config.yaml
train_examples: 39062
text_encoder_causal: false
text_encoder_norm_position: "post"
text_encoder_moe: "top_k"
text_encoder_experts_per_token: 2
text_encoder_positions: "learned"
max_steps: 4200
epochs: 13.8
Rows from block 4 of the audio encoder, named by matrix and row number. Rows with one number belong to one channel. Each number is 500 + 40 x the weight over its row's rms, rounded and kept within 0 to 999. All counts start at 0. Numbers have three digits each. After the name is the row's rms in percent of the matrix's.
# convs1: first pointwise conv (encoder.blocks.4.convs.1.weight, 192x192x1), inputs 128-191
# convs3: second pointwise conv (encoder.blocks.4.convs.3.weight, 192x192x1, transposed), outputs 128-191
convs1.0 119:459485429505420479479463485553480524504522501512481483451440480555539683466480504493572491504501500535535567546543563502505517497513493544475485523526543454537513503487465506523488488508550455
convs3.0 115:545477487470466541477596475518548499527511419537561481468574502489429603486481577514549477523547487525478646482513507496646497513501613540533517480485442526461539450473496536486612529484515529
convs1.1 106:492484543494548485523522502523476457520487453485445504500504588513480458432478518449484489458468501501429523477519458498552477438492517506517492445489467480507411467464529446488535425474453502
convs3.1 107:575461479479503559557570529534497559493493449459506471435454524499458529498494495495564490548507463490484521542441508512507462437475545537370493521547419576542449461510488485533501514474507481
convs1.2 108:569446429459459529556518542529439553514565503538554542489513508578448602438452524513561529553495494459508474469386501395482466476523525565495470469521512492488501523572479408483426513477483479
convs3.2 095:535485494445473543467448464524462535534476552480522493539515464457506380513493443467452499501521550505505421521532496520473554524466569501530443465438520592461529553524522534529468552484430472
convs1.3 110:561518462510498572599516488517553480508537538507476426533488490530484521522473507525467452590497497545535555478494496488482492481471467562518492450457530501436483534486440489454518464471585437
convs3.3 102:517527439498423503431516525507491447510494466516498470450532504509485543487517476487530522472494470454513546481459578486491497456570567499536554434530541525475506442427520567539475545485515488
convs1.4 088:450485520497476483447471500526502550444499534486456415455488505477473574535478496532451546480466487494488576517511467466505551532507537529482494526531516473506596512610511533431474431496524466
convs3.4 092:461469447537451470516499410495530494584430584499543506492506465389497475473465554411483461524506499495533523505577512520435536447487496564482434519486500448478578539460471511524514445446500511
convs1.5 103:515507487455560447498548453426535480545575501514499524548486519507375521466536463441566412467487480498506526462458509515488541557510580516445440507472470526463507537475485547505435444448441514
convs3.5 111:510500469563510496509466468605465520491472400451489478506471509548500466465528507465486454516484441402485491470503473538431582454544470424500510547531499447493470491554514536507496483474527480
convs1.6 098:474552526506496490413561463505541459525534478498533508502428428461477557485522538507514487518439508509497436504522426525484480494519533586528505480429528551497495537421507526495487490490443434
convs3.6 092:483598514546484471479482534465543517485534539481494497504455449423492446494523499485412561518472437424534500506493564476515434389483518443510407414481538496544490516537553473475507553498550542
convs1.7 107:499459480467490465475444481518514421488448516497536514470522500583475418529529439475477490521523476498536534397552494402562541449449507531518481450479502480542516566511498503499538529516450493
convs3.7 088:536587472480518485521473508548438505496438547465470581483537497506504380546518461475478512509480548503497475515496523556474527504558491584541510477500527603567527400493564509525477533479541456
convs1.8 098:522467462494581476502489540567408505480493517528481507405535451604487461524487460488518474566473480488522512471483462474496457514495502524437477501434500467495545511508481479468527470525491493
convs3.8 100:455487438567446542536572526505409485509548533469490488472448466498541531566513458453462506476529455435469577510488518574539540472579464450499550519475527580534433473578485478515521457511518563
convs1.9 116:542520440506515502494527463516497511526460541587501475464520448444445515476527451491496452545535459533550577484435558519428511494474479468539497483454462491430544523464540549418550425534499538
convs3.9 129:504477536544499481509520488443521538518550532522524509475471510437535498544480509532452557520486473476446506544448403490478493487435479507450530486559578464484527514520503441453497472467455474
convs1.10 085:536435432503492492522580469521525531517478491443463509574482453463488454489522472513467478528499503505442525474410507448493467491445505505544529534489519451499471537508526482571479571499484454
convs3.10 087:530456574486532498556548466488481550483470516479529499489376533479484541506476504451558542578474552442481581455588537431471466438369494504443480503484467468495466498523539498497391455520527492
convs1.11 100:518501484465532463537499463438526499534551449508493501471485457563435563432471514475477437489506513547518456549496546518456518568485507475468527404477463450491496512403498512564381513468445499
convs3.11 107:474533500512557492530520500504458492531495531482576535501482492421531515514515476469451552549493565555500451490465479480458491526486542518462474490454530516461506488506549536541471449608458523
convs1.12 111:445490541461524449463573500547489487456422530475499455465536502565579429510480498485575531490509513525514579446475480509629491482455488581512530480499488500402506484568398466503542506496481544
convs3.12 103:462555551493521507520544486480547488474482446450480517462522486527481624496538487471527500451495494444493550486560535484547471476519485509518511451513597502531469516517514539549500521501469552
convs1.13 105:530495411500456480488472526495567563524504508510474436480530491518517511510466510500478547484450502524504472476465524545466505486481510470517560469451557536442520495499524496553476433501552462
convs3.13 100:497366526520460447538520504492512430462547537447522499413497505508560578540426405528484435567564472576480512537562501464516421515498480509435446498482415533473500478534497504465458461572476511
convs1.14 095:505501523557554447501483532565440415509507499442502509517491506368556547431504507485508488511496455495483508531531458449512492504493469551508427553541449474427549519490420558533460471509601477
convs3.14 093:499485392523525465483482474490495374483423419504436514501470475453516488442503539407484491524553509532459502418508504487473547451481506522535442552548510448455508496493505532557502545514491468
convs1.15 094:501494449451504505465469502457485481532483499503486529488507588527500511535458552526486483502505545471500539435452533471522499416495424544517493460517460417485485518448473505531488528516534440
convs3.15 073:492440459509529512519555569474430466519504460517521471477499512457502519496543526491463519521515486467479513480509504466546458527494483515498465482487458497610502515454497554514462457519526518
convs1.16 085:549468471532424469533516507522473509460519509423443490481493507444549539519482551442477469507528547436537477489512570476519457517487524548563565480543522484544530503514460456560467447519509526
convs3.16 076:510514449461456571492529520418618504492413471475469416536491455549431482542518500468537479476417448451486504478480494560432483468423407450530544461520544490473454530465507477522493526510486549
convs1.17 095:487463496550534528464527535463450453553456504473520518495562541540547531539513452484586531490524532442448453577536427528520490506403486432486570456505608455449490532468451503524506580470500451
convs3.17 095:464558545507528451489462454527482510508456409489495480454477526456489453488392511421445445519515433430478534522469528469469523470493453472426513468534460479539482472446431534572418488509484521
convs1.18 093:429525497453552511463582469514409555537476497481456507529445444490493519542485572469509520528463478485486502516463517451513538513489472504508493472457476541561433515423525452476509522436476465
convs3.18 094:523411542505474482540490506472564533512492540519536520479515511462469430527496569500516556563484497556429446475531427472426417510473464462524452411514467499436492488458444489460454477469499479
convs1.19 096:551509550524465529541524505496488554546474505481520511598488446466403392473546415486530489532525490492430509492467553515540522462492540498471493453507476517481458551493536499467497570512497544
convs3.19 100:493446497403488539539523490554556548479498488601497502503595483552437492505531537477521510484448558578453519471444461549509423507544461548441501442484526555499483535492511487507527500461476516
convs1.20 087:447474493475483528505514529503448493494452514581491508462576555477434460461506470487478511530492546498461479500615520488545466523465476522512458544507532417517469527412411465468499477408512444
convs3.20 086:458498514577533510469537552457480480488502556446478545490564490517562483450510579507553522478518480467500499464461478492538555484480492587515475568539450451457402594485465494547542553480476466
convs1.21 092:491456524467522466534534504482506571537526552497472451548551602510500447450470449498542550531428496465502570460475438492510555504507502524463502478512532554523503443498498355516484485505494514
convs3.21 101:507488515482504471425447524516551455487526512529482530454547545471522489486565565499478490489513487561481503545482481511477551572524534571577519489530553505499480518483511542543480575543458458
convs1.22 093:532447514491532511539498472523569574478512485474545550508520484464505492528541488458504487557470510474524499423502512479503482498540490454473457523477502518477463508493531489401473471553443523
convs3.22 086:473522506519546563561522530533548504556501442422495520456541492550562495488494494517540505498553510498504474367528495527518533553497485499500453452530418417495535495545490518510540443542492441
convs1.23 116:410507482460537525499480502556538536470494519540474489496572555554508495475566486499567593469465475501557482493555423493484508475518585498467479504503497474525492500662490528554522422482578473
convs3.23 133:473424507522478446480526463463463455525544547472462524529526445517390486518519467523480493469537479460519556540445519555541572506583505503592483405484576469507547467529550509511474564452474491
convs1.24 107:481444514519480530488479540453558522477478520461555480485504521483522536519499453485449495562564515520540474488486485482427427479489418545600518492489520513485520538497496476499471548461530524
convs3.24 114:479489484422495542501509562535569497450487478519494540486534498531505504474484534548505530519498495543472524559435483566547508510553533528530537521539517534466490419460578576480519498488507531
convs1.25 094:471423455516550484462536501547510499495437493549500518498494441514530460497427508535445465497474512454473481500454452472563468501524542517466524466450552485482539593398489412445580567426519441
convs3.25 080:504470511515599462513486519484460494453480573527478538494526481474498488493456455489519495518535522538424503492494526492451481542518500476527488523505476487563493576458564546479419526438475511
convs1.26 096:512544528508495508519526507513501404465501487518524483502500517516531550507529559486470489491521535511466499469515549463503578506498491508476452509511413475481489581474422609434409534517498514
convs3.26 101:508467530484519488499487430580474478504540475487524493442554504478467561495562513550528488528457448511490516521513506484452491506477469484585540523524481504544490568512536586528518584404531492
convs1.27 102:505534564490439458533519507496521484570536438557576483512478556475537451465541520466484476459508512444483519510476498490518503506536514530577554499486534528552475441477546497473548497527458486
convs3.27 120:475506483499521485506459441483482458498422479487535541467527405477513456441520472504498516527542540471470514479544532489473555484508531492485452455436479483586525545507493520503481529522497512
convs1.28 086:526488514539430576514463529500489508532487498506468541495533507419466578487464517503469483489547430522442442506568457572466510474512463447473497439529502501472534499504500387487470534504463489
convs3.28 079:499477527531514503475469562501502453505474513535483537444536510506455439463471495463509478543457510468504421412490460536456479518519461550474519505459451491515565524559526483506536523525460448
convs1.29 094:539417519507545444492516484465513458491514517511503493464514498493519506469535551481483538534481475539471482491514487492488480438460506623546476531551528511518488502501513515528523453544541509
convs3.29 096:515571433506479455492476506462471497557511522519556552506481497443493502444536481463480478440428597511534485468457498463513527464453504416520423502439423464495502530541513490503471514548484468
convs1.30 098:499498532562571476508485431431443500464475512497507482467589573470475545516504445499405525478533494492434488426457546491464500497448462434545513542486508550454496518462505519533448470516478500
convs3.30 089:489496472459511496496518513517521533525522459492508515507492513429452484475522587515545477439417522483500557415476485539500507529478493553539524569513464439498539517501479479509470537522410508
convs1.31 111:488487536506465485491547556479498433482504466511554466514499534480490484466494479503512498534519491442552508488481493492456421452505545526603522619446495488505499466442540504498548467520515552
convs3.31 111:456517463467504473487463520537528484537470453537442525498609496512448448427555473523546586556535517510542510468597490519506509469549497496545542483476529493446573526466501506582508568526522463
convs1.32 100:560517496465517479482509453506449497481405536458487473476483533506536517535554542461488558454530520449478458405434479448480499516501450521525542547508508460491442496514510479519521689522504530
convs3.32 086:493441527523595519496529534505518510526497502463540538463491545544507494552517608470512420478544525524546459431535496478527493475470437501482481533519500428524425538460425490481527543506510505
convs1.33 098:531479479458542516486513468528574450535497540502463452499494491462533489512476490491541507523513524551601557520505487504523543497465458597478472490430475519449578422504519561537486481494516509
convs3.33 089:427537517505527432469492495552544514476466447508501508458534559453535467489523499501604442467540497545495483480430477477450499559496472502563543509533541547426489488437512469494462528551600483
convs1.34 100:548534539455422459509485473525519524517501402492498472458536599549452497414505505481450444428461441546507460551488564517485566479490510511496452492466510441460492569517539482480525509512601490
convs3.34 102:538531447463497436496507510449515458577445518501535564530458473462443545537600438464498417552465519492569468511548483470460489531530532487489501532493451534512550487517560478499434536493515511
convs1.35 101:469517496478505539509557528569511500523466461522538486522494471507496469585521510504464495536491513500539543603521522542554512505482419443576449444457481456396528498472528575501535568437550465
convs3.35 101:472494484489481482511572466413480488585471528472526444478498449529532549475502450441546524454507505427494414360570487552508530510506524494483486522453496448584510507511503445526516462511471500
convs1.36 097:489479530490533470510485456495483555551526493497492468493484504483494509534522506482476505525480499480554519491426493450486522486585447531555411528566488456540489527475577589465544466450508435
convs3.36 097:492401513477562535522564506500432456533511501444519519486489484520479548439444513540507492508460490507475471549491476538504474504412524593495471500482464474446512511489502512492480455502438407
convs1.37 101:514491582446511466463529522486481508545522431495501519517481483479530449507534531479503517443518464504480577497477446503518462475540557623523433524509453479463495457547545552540547455520495518
convs3.37 101:488463448474538496559498435507477539508433509538469478541574508554480389488465488552439540515500512507500475514553495485484460453469420477525450533501452550449476580512468462435505442444495449
convs1.38 106:487489495411426449491492502460538459509504509520495522510485496454436480502517495473498502528509474500517511470578459494477489513403510541491484508458465425482499504568430532453510410534536487
convs3.38 112:476516420477455433520442488467500484590553501488461494441496400571466382441463582558437471495522472527522430508502468481503449520501480589499517493439498511520508486515512526486494461477552460
convs1.39 113:448447448485514480501511491449413538570540534497473492507583529482488511509512506504450498530517472553488446494442464511474504492440547448534526516471453493514535515573468500500493435536516430
convs3.39 098:472507507452444500488467446433512519422503539495419536483452490496554465511511454507482475479478514518558475402422453544453514512468493442460500489457464452474457504428526474475434514437425521
convs1.40 097:550521542494505495524521493471448593572551521443496521547536469549527438484487468468524436521522555452502424456547519448503459493519507526481549463466535489506531478486528369491490498512518502
convs3.40 096:537495474517470466551580471440481484458541483474512434486472456493542558574529423493517498420450510425507503429465478513473465530511482513464513464511504457512505459495490445435514500444521521
convs1.41 102:492560500505493457432532515498534506513546445451481539471535571561523521440463429457470519433478537498473508530486526508522526561494504445497534508560488512502464545478442510500403558489605504
convs3.41 098:551540474440425482519530531501435457510511514508548505554506454493515517478500436415538472537542491453516494522471517505535536530544548505510526506472559496504499489429499455502529531551519532
convs1.42 108:468494499491501484490490474512460518394474465493516515533451464560490497497489506494492470512465418498536479458524529482502507466534485526464454503501460455499495493480534529500530501510463531
convs3.42 116:460460531529499544485543504512440585504481510441499447498555563470459492510503471529567552522537496481421494476535517529534523479523480521494439553564479520422502507503509509491522529402491440
convs1.43 100:394520478453544478460537464559457458444486555486462462524460500525541477446472520485516470474482486397476489483575495518556583424510500534452434492419449505496517496435499632530481480442545455
convs3.43 102:507498575528502448431514528528513508457470439508487511408485543534481518473454483463526508426536526491496477496420481515469535509459511492449535507573472484437509412518534522495445533501458495
convs1.44 081:474454521419539505460459510448515439514485502507476475523435452464560556530511490527525445503574496515527519528493497490556467539488511498513434499518514487504555488472510554469548526525516514
convs3.44 075:541507472530469521474467565498502499496561520518469592523509506449492548448509510492525512593417458532458494520488473468451502518493482440579493474585490512543497494513534483491516408459625515
convs1.45 089:463472487437528500562502510478525545501521522517487480510553572518463487482522491539548399538423495514490493486514530478540565545548523499509483482455528538480547543493425449491530510520559490
convs3.45 088:454522484561519505464483511442556569439471507547504498510511522521537490501501449530568483516500563463492540479491438451457491497457538526428519477504476478436466508561478484510426429515545448
convs1.46 094:560420502506459541461527484506509466508436522466520507494530459544502502533507501496519499459578525474513524516541492466502428488494525566575495539487525452491578492416528484507482457504546561
convs3.46 087:540504470488479544511512523565472443490522501474511435525456525546511489563534500481549459483453451499512430468522443521509470544518551588410487525511564521597496538542459437495459463506540486
convs1.47 096:565476523490489445501539501502585456553491482502498522511514490502539477508489484461444488486510436542507552485517572494476514529522534539479458496525506527505495434444500544499465515505522504
convs3.47 101:514469433578468450426501486603431479516476535429477499491495493491510495500480493501424546554553467431500585528509426473503533456524544462481562477485489521560474471609540479493488475520513478
convs1.48 089:497421496560546531456554497503464485456463519458501520560491505480507572512473538546459463505468532478512443438416530528531413500481519418580558506510497511527558505528547534469511547455487452
convs3.48 092:505517481495502502463491549560540547434509542516514472500408532479493437498550504573479501525410520545507526501444463519481458509485452517440510514533513497501450489476569434506552470560554547
convs1.49 102:485543539498465500519550439526522428460507488484534504507467520539542556483565492532485522541527538513531529496464559527494519472581431501484434520535434446493494576493512582488571589483498548
convs3.49 098:482484439516487408506535493549547502450518463498451459424415461533492398554429468532370514523470459505525495492469472426498492456441494516550463524418502545511484482440520473502531511511573527
convs1.50 090:516451489531465527494547533528621426456590476505493502452547481508459582515477475533512497546431514429511505530391461501524486512470487463487538541542536522513534535474495394456524471468475456
convs3.50 086:485477586530547461573493508494503514478480559521578496505515570488515561522494499567521448502478497502449422584491534455446473483421561481461462544496520507462488466533414414448492518487485497
convs1.51 100:556521546466493509449457524511497510551420533502494502475477584464460521498496485492440531436495506491503462461453490463508410551478501498498502484518452450464583492503488481459396564504514527
convs3.51 101:507454450474522507457563424522481560539499443525492527493521568485447569453557515485482557464480519496492483409462499501557517478516567512565568445507531509499417479505503506527478559536486480
convs1.52 102:432491436480530471536506484501453517484464499526460508432499488463447524476455514508477491572518505437478519443467532493512463487510446504456473468401443464465578541450475480511496521436504496
convs3.52 094:477558484582436474534543460503536561454504538495519525512512413533473442503489496503542584532471537481504454454456498517509449521468484534495460459456445459476504490542491436504502442536577482
convs1.53 092:481483546534425537521527454496458503482539592510496446545515552533518498513510510511452470478493554498481504525469455492510481502475511534589578520464524496415471465493536474478441493471521516
convs3.53 097:469498557543485467473534479494466576491460540489496484549491551505486562501504494562433578457568478502473481558472550490502535500462463443467560554516470493455477471573491522502560461547445464
convs1.54 102:518514483426623394445537524512471504574465486480469524510367466512553537495489486539462537528533507484560473492546528511522471531501505463473456466450494433478554454484500516449487505523505540
convs3.54 092:523472547493479481523554451505483504549462536492549517567440492442485480534583497554463539567495495444460458503516464499446460483527448471497436435470484470501451464541465434456486409484516392
convs1.55 103:517396485476503546490532539470482544541475548537503486528447486536492499469505460560444508519481552525493395426529563484455457527490489492417431502458498518521497452528523357493483516502470528
convs3.55 104:537493516458568574565514531453516568515537536568480529522514546462403510488576520533505572541493515593554481550471505508554417494464457497531423474569511451484462507522546515403499553498470522
convs1.56 104:384449506494503549501513481480540499520491530500500497521429571563493494465450484490479505481488473490489523482556500460559540484533597468480504471539516518550375539496410519494566533491486527
convs3.56 095:469416540460505509545487426479509462514518491449538510518476526404497531475460559524464425444512494490444431463476507520478558479416472463455540528500495449408482483545497524547498490482472465
convs1.57 093:519529553468508473542450524508560513545552537521470453556512580393521499526446449500527505515535440521453493536555598525469476472536480500495526506460455490519515484473458559551459477502555494
convs3.57 100:561491472511528493537517559542504527497464518542511520475522590417505556519500499481527502535482514507525508461517624480509573494498531510466536493546461479434475547491525495543533554513468529
convs1.58 109:467505486489527484495478531471515530562495470502491521488451439557459495498503523475499494489545499564528491506487504490502514545515517532449490489471476487496493582382479475470419506503504535
convs3.58 112:503499488528529555551610462511528523520536486495482418502518505556505525557510480502572546516515479467498516460491457519509478463543420524583501402522491506502569536482419557524532538455482531
convs1.59 089:539486493502483439507537497481575503546460566541467480518500533519522444419544523513482538534437492536486490524423486516469462447534535506491489488465534514513539500525520472530445499457486451
convs3.59 092:571481532527521480435503420426504484471498527456410544516467444456437455511500431498476491436465536533507557469486511477481507436502461551536478463486541494537412511479514443511517516444518454
convs1.60 101:459455480459528551512500411409542495517502538515478485532566464514495602498607526462487460524447457493519566544436540573404513487454469537479446499494522507455534462497524556551576481489531497
convs3.60 110:511494518499527546514526452535448477473570415535446501519464531422559506528470547506537478520584473542523460471487476425462455509474478545459484526587510516491440559491529536451510462547527534
convs1.61 100:539482470533527436464502530521463558525495546486514474538515540491526440501477423483535487489469519568504469551504546472500464526511493495521546490528560524417483485550433451528423525475508485
convs3.61 110:490458543546460418540514461517520569554470457497560459487492504457537521493476529439540452503513502510515450501473484540503512509471493487443526530569488556496525544523500562538543502456482482
convs1.62 105:546545447492405524535546509514497483422470466460458474442525497520495554480458517526499435453487565466539565511451471581513486547430552464550573476443537496426437476488451428514561509501551499
convs3.62 111:508483525455477465497446540447491442477493513520508512519498521457528470490556532601442460472519502514497526509454484481458509571527478481504523543482501406466481494487569516488510507503464484
convs1.63 098:463514509493484473530518476571481546501491378470519606529459540467478488499496598577546583557493517518533525545481577566553508536541483460513531515497535525427518530537470452431528553554472500
convs3.63 105:492430462481494468490482509505475468542487498500507491514434539524522520529509385463463458560458488462464502476490531516465521450490517499482461498516528512448578440495553535475502555437464502
convs1.64 102:524449457522473511505537500501513413525500497451506504472522517515533552541493565484537481467502492536492518508404490468516509496525536509477482518484402478510526531459449489523420505539567515
convs3.64 097:500511548494547493520446467546519519505503539490503517476529470486502479457566554493464545526458618505583463485499452482575434546507552465476373493530439472489504507575420467394504434514578401
convs1.65 098:462483485536518520519496568492478548544509526543487430510541459428517482466543448510544483548447495497512505450437474479503539510437502498486518449519468506434446508480513495527415531443472428
convs3.65 089:556525469538510484543493493458504447499500523529525531552479410546521528460480464532446525475500524507517516566447442527541546460506479479529465492487531454496497526496593477536473523554492566
convs1.66 099:484482492500488495435536527486501492538418516511511506499484473461525462505470612463430501522502477529513484575488536522507499518522546424559517488528490487505514522494446495461532563492448492
convs3.66 098:512456493511563568498486562534502501516468400523593505484544523481527503472566500524518428484510472497443474558483509517491522520543518531445502556539532468535463440496456518518564535550477531
convs1.67 108:537458464504553539512486528475536518541462503463567524598476446461529526540498436496561565486534497558552587525461448471517458431473522494584446458497512549484527414468529584495595487504544514
convs3.67 120:443545497516457451500471511453475504478525511504520469549454463502550504500506470506561502555484453487573526439508484503518514558467522438486463506491470536535467521493525485447486498486402562
convs1.68 097:488506503460553485540483487437497520503563489506532463467459399487505450508534527437454487523515467485490466501523543497514468516473502492475488473476456522471538525434552473474544534531494528
convs3.68 087:542483500445505494491462532514479464490431553507529514533443449483461527532495428463502423473529514445507487547506554491555556527565486513528591514497499518555592524517497525529481571481479508
convs1.69 107:597544560478472452531466497528524514572467589456418478487526524531528509508477512514521509467512484485493486484472633499501500567479468521462497492492487451470462543540533540580518542515620482
convs3.69 114:477499572514545489460478475505503582498536560471464515479475598469514501496524581470495470459546495465512496513430549525499522428463519507535554562583519526476457452529522509501488484437463467
convs1.70 099:509474522416505467510490439419584564438519573487471530519503513472427491491503475517518508485497535462438490535404508529500504528542466496530495482455422477526493580460527420549491498447518467
convs3.70 109:494522595499498575541559495494543559518532566488470490501476595484538563543505510552479477537537533489507577475439568489562506493539458528471532498553497485551484575507451506533529486501509514
convs1.71 087:514515528541509495529519501502497473468496539446493440536497555473495652493574466474536466513477538456486542472471452466506456555529574548501434534443491545569513472549500427477519361491498516
convs3.71 082:495536530508466468467537500491513472541524536516491484476411541417583538474531506575464428465491490516482531537569503474522473486497510455459505524494451464510466535485473485513569520500504553
convs1.72 092:430518454493571512499539516474454452512459503491535497490436492496536450530460527491571520543510501483518510582470489496574471526471512510510424516556410509503540491452505508385453465465505496
convs3.72 078:495478472526485491472524512516522455457558462425482537460483487500522458461489503506490533481564450533489526520484538504495546494503482520505438546514493465477474482490522556534525558487442521
convs1.73 104:482522508469513493487530465535503504524441472514489531514378477504560514526520483470520477488521531535490473543492476550496504477492493429522459450465460502446530526450515551537453567501569557
convs3.73 102:483480475479497486540528493453495511525504465517470442538482454561478490577472450480463553498493452574484460505530492557503503472470525534502534524438465521565508469391561476498539578440491522
convs1.74 107:500491525485422512515490513531581479506482519464459521552501542535507493477495506533572490433484439473520471534479485511478525510481528502425496475415516440542560556526553483545507398559596472
convs3.74 112:567409456513382430506512561501492492509539565514525514443509489500514482493452456629537482530497505490499514416528499545516540519522413483577531444476486511480603495489553476541435542579516496
convs1.75 112:534509467520525438487503478512522524516445482505487514487470531523526470490547485482512533479470427551508406537587480504483440536431505520543440483489500525524444409533535515518535460538479590
convs3.75 106:516488483444466412549499464543544541490451481484451433596480448541517472485460552514489535537516570504600475526521481463508473473496471401458526513499523539537500520456454456514525449444577446
convs1.76 105:554500471448495522514471517528459509495466446517502461464412494527522461489521522582527484549505485512528462506557487480475504497495498472483448480522498501495528491585463453501435530615442549
convs3.76 102:477477499540504552505551509468432525453535448442545518551499564505524520529518489533537521507506521380487621513532489507530566488491472411474516480584489525527473498539508491453482523534491538
convs1.77 101:556610502495512435517520500499522499522486500488473518536468582535466565505468512532422533512448520519480505556521561479477520508511486501463477503518442475441493486518484545502395495471481468
convs3.77 105:487448461524468488503422486466531462544493434536414488581547492502472551497490539529580493487493502490458545506531491522507516559461457503491440524463463424501487565524490527490500526536495522
convs1.78 110:498508458453537556484500465492392458492543544511498473464529484500495641485431441530486493521541544463472522469496473459475584479482447458493536475472404513540489531504491497448489353530545492
convs3.78 120:487475538478500502593499458525528490551478415492488513475614503481450602452543441487539502515501496525462492507480457516576458474477478482459466498509520460461445533477458499487581451488549461
convs1.79 093:490447507476496471493529475518480531559473485514556531453517517448487481533458542480521465443428472470480511549511464489539479489544470489481456494501458518469539481508539391489492503545517486
convs3.79 093:466499453519519483470489483555515502484437449487432534488458530580554415447480528472470460501495567493547584415550431481386533495410505516481478485570512405482605568533480497501444491582462491
convs1.80 097:533444504552467565495476511547499428501523506539528501454470531453476494496485531525452545508546537418566500522539479540528456435554542499636533545516513486506555488499557502483507461492499486
convs3.80 097:524508471555500478512494482515459495511535524540515505509623518507475414426484544534521580486438495509513421453527437508459497489467510559527423472483532496548497507498500449470492475453501434
convs1.81 101:519554521516516514535550470494523453516314474464460544522496554535543483506487441485517471426520495469499504486509449516536532513507492444534532489454506484453498515443563459564624509472558488
convs3.81 117:582504480505458520476520525481506458590514511460592502477514424459441492479528529521494460544484473464389582461495504472523546531468452558540521459434522526534572401510535490522482529481477540
convs1.82 098:467494515542577482467579447430505499461539445510460519489509483574477433519539465479555466505488440445486573405469478509565465535445508416508495464480518523467510607490554486430520494536527535
convs3.82 097:483525483491502544557500461538502509487451473518471487503489496464516564490555483462486434480550572526461528425491576515482567474568493474495533593438488444511566487512534518524505539476452494
convs1.83 108:516526531552483561510452500510503452563557494535489444449508616507553637506451503473553553458503465479499494560521531506500500446486476504500508467540468509509509474514517479498448522528552546
convs3.83 112:516454515530468488418440590457466556490476591493511508557471483475528324565508534484457424484464527509529530516498473498439466525484476499479495502479542490527464489501473489525393556503439468
convs1.84 096:512577417522559536574496468515489571500454479501496494525545348508481500451506481525556493596476508524549576465521467511501505455460475543506467507457506483494481547463430588506547479522516572
convs3.84 098:502515481526548541509552482545488538517502429468539510454488499559505515486492475513522431433483444579466545542486463467501501460485465539494492492502480538478437528445413594532562431514541483
convs1.85 096:459509574505413490516585518511528439480480549519483422522426530486515494561486561472412493454509487526499414527572584525515496499518504471509530464512480475376414500461526502526494582513466544
convs3.85 090:490513497515603532529495514567521590516483495502470507531447557445425499486525543479418493568607513475479462555480563523495581532503560493594495530547492462473496493550479582546551536474530481
convs1.86 090:457487529483514550447547549445529526406446491504550503463477524494495528488472514521446538457507461513501517568426457532443524505512497435513531511482525453499500465391478482462526561502485548
convs3.86 093:492454564515516544512499550546513513511478416488517459453570503491515504517495503492542559547538502546491454451540515500490561546508530529504496461533471563483485562501449624539509514534460502
convs1.87 087:556539503471533429481504503510534536538424438511560490525433495478443403490431507476430465529537508541503548509505574489486419530459444470542499481500530504461539504504497522535461509527486534
convs3.87 082:481439522477481494552548524527434480481499566514486523502501460523546558462472434537474547467479531478463484536440521557509427431574407452513521469516478447486543475429522454428497496525547569
convs1.88 091:473479463530415588550567490517557485524539479447553446495490548467467515495483445465553502525484509461454476503535520535510484466459485501519526500531454447500507444466499456553545500517494453
convs3.88 090:439560414473508466409456497469517447535495481434460477445485526487521568470484505441516493409554487447506443546532491473479555485494535591496538510475510562480535558481437500561491401551500465
convs1.89 099:518486491466500437532495495469552612545604552568490476556490517529500494534512481508504488494449491531454408548481562500475517443500493478442462410503480436469543511454473472497445475510550537
convs3.89 100:548464469480472564488470518543546501459483521535545497482548506489435419420523474533467483540429545535464509533567473508409508505495523527484514489481472507518527488465488548537469506555575469
convs1.90 085:420469534533483536533496529499505463469538556497502487507534476478496500542538521583520480479511487570501553432559524451503541456578505546505494589455501400528508549536432511517557522490568509
convs3.90 087:510516535424550474542516525517515530514477488538536470524548542564535548470423512477500591502556436501618518483511495466427428494499497544448473560499513577468490485526495512483473447516548495
convs1.91 098:505500478460484492519556470478514417508526449491479504541505480491490572585476476505499452486554513496541456467468466525500439513471507460554492442461455459429500500508536575533465572540532488
convs3.91 102:483523451430514510532479522477503520468478527554492557532502512443565514559498486535483458480498558489479496539393523566502514455517539450498501455559540448496495413454551567479490531532489570
convs1.92 098:498503515436545466487463559525493490515503544480494487518508518504438474471476563488556478497512507507530417490559551491493483522488550466520425489539500510486541469516474413538488517542449501
convs3.92 108:477510549554497444525569508471469517519495488489543476485534487492615527506501553464448538472480486479431500419481465494525529422527492510444595479503530515581452467520458465561540473519499545
convs1.93 110:566550534485494523505491451475482501469525462491474535488466477516459388492492530447459502561498494485530494397492532484527483457594480550458482532499482513550525532511511512495465504448497509
convs3.93 108:440524504522481471454510491474500514495502493492518544433480456472509610574473503570501478435472511501484512423476539518567461501499489473499500503442499479487508502476523495511591482513411465
convs1.94 099:452460555495482571493536483492503558495506479481479499515535493570394490491549411493515537497507476461498546501478462491503505459455506474491484484480517574552494509492525440504450496488502554
convs3.94 093:455482515530529542560531503423504569547485499512461451522504448493510459493488477545502591467455478487479548464512537453489414503457517475460454502518419483481511515486480501484525403478441488
convs1.95 110:452500514514403535544531486536487525536545460515524479448465572383503616462445537509538503502526475489505413514489468517439487488530518464442535476559477544505541523500555486486479571539562520
convs3.95 099:448544497463497502505509457471486501531482508511531525465455492481583600515449478475504510473480567488541537502514541464475500443547518455520503519539502493541451498397538521481557493540468584
convs1.96 115:521468495489460528497502508560548523508478538530459477541481480577546489509529494496424443457514486466502483585559450505528488438509507454503485507538563579466455419438484541535526565521514463
convs3.96 117:501448506491437468562483475576513483504500495478546439534516475504467458493503430534472487542497504497443513569585480467495481428561474480490480490508474523517456528515463503499436544513539510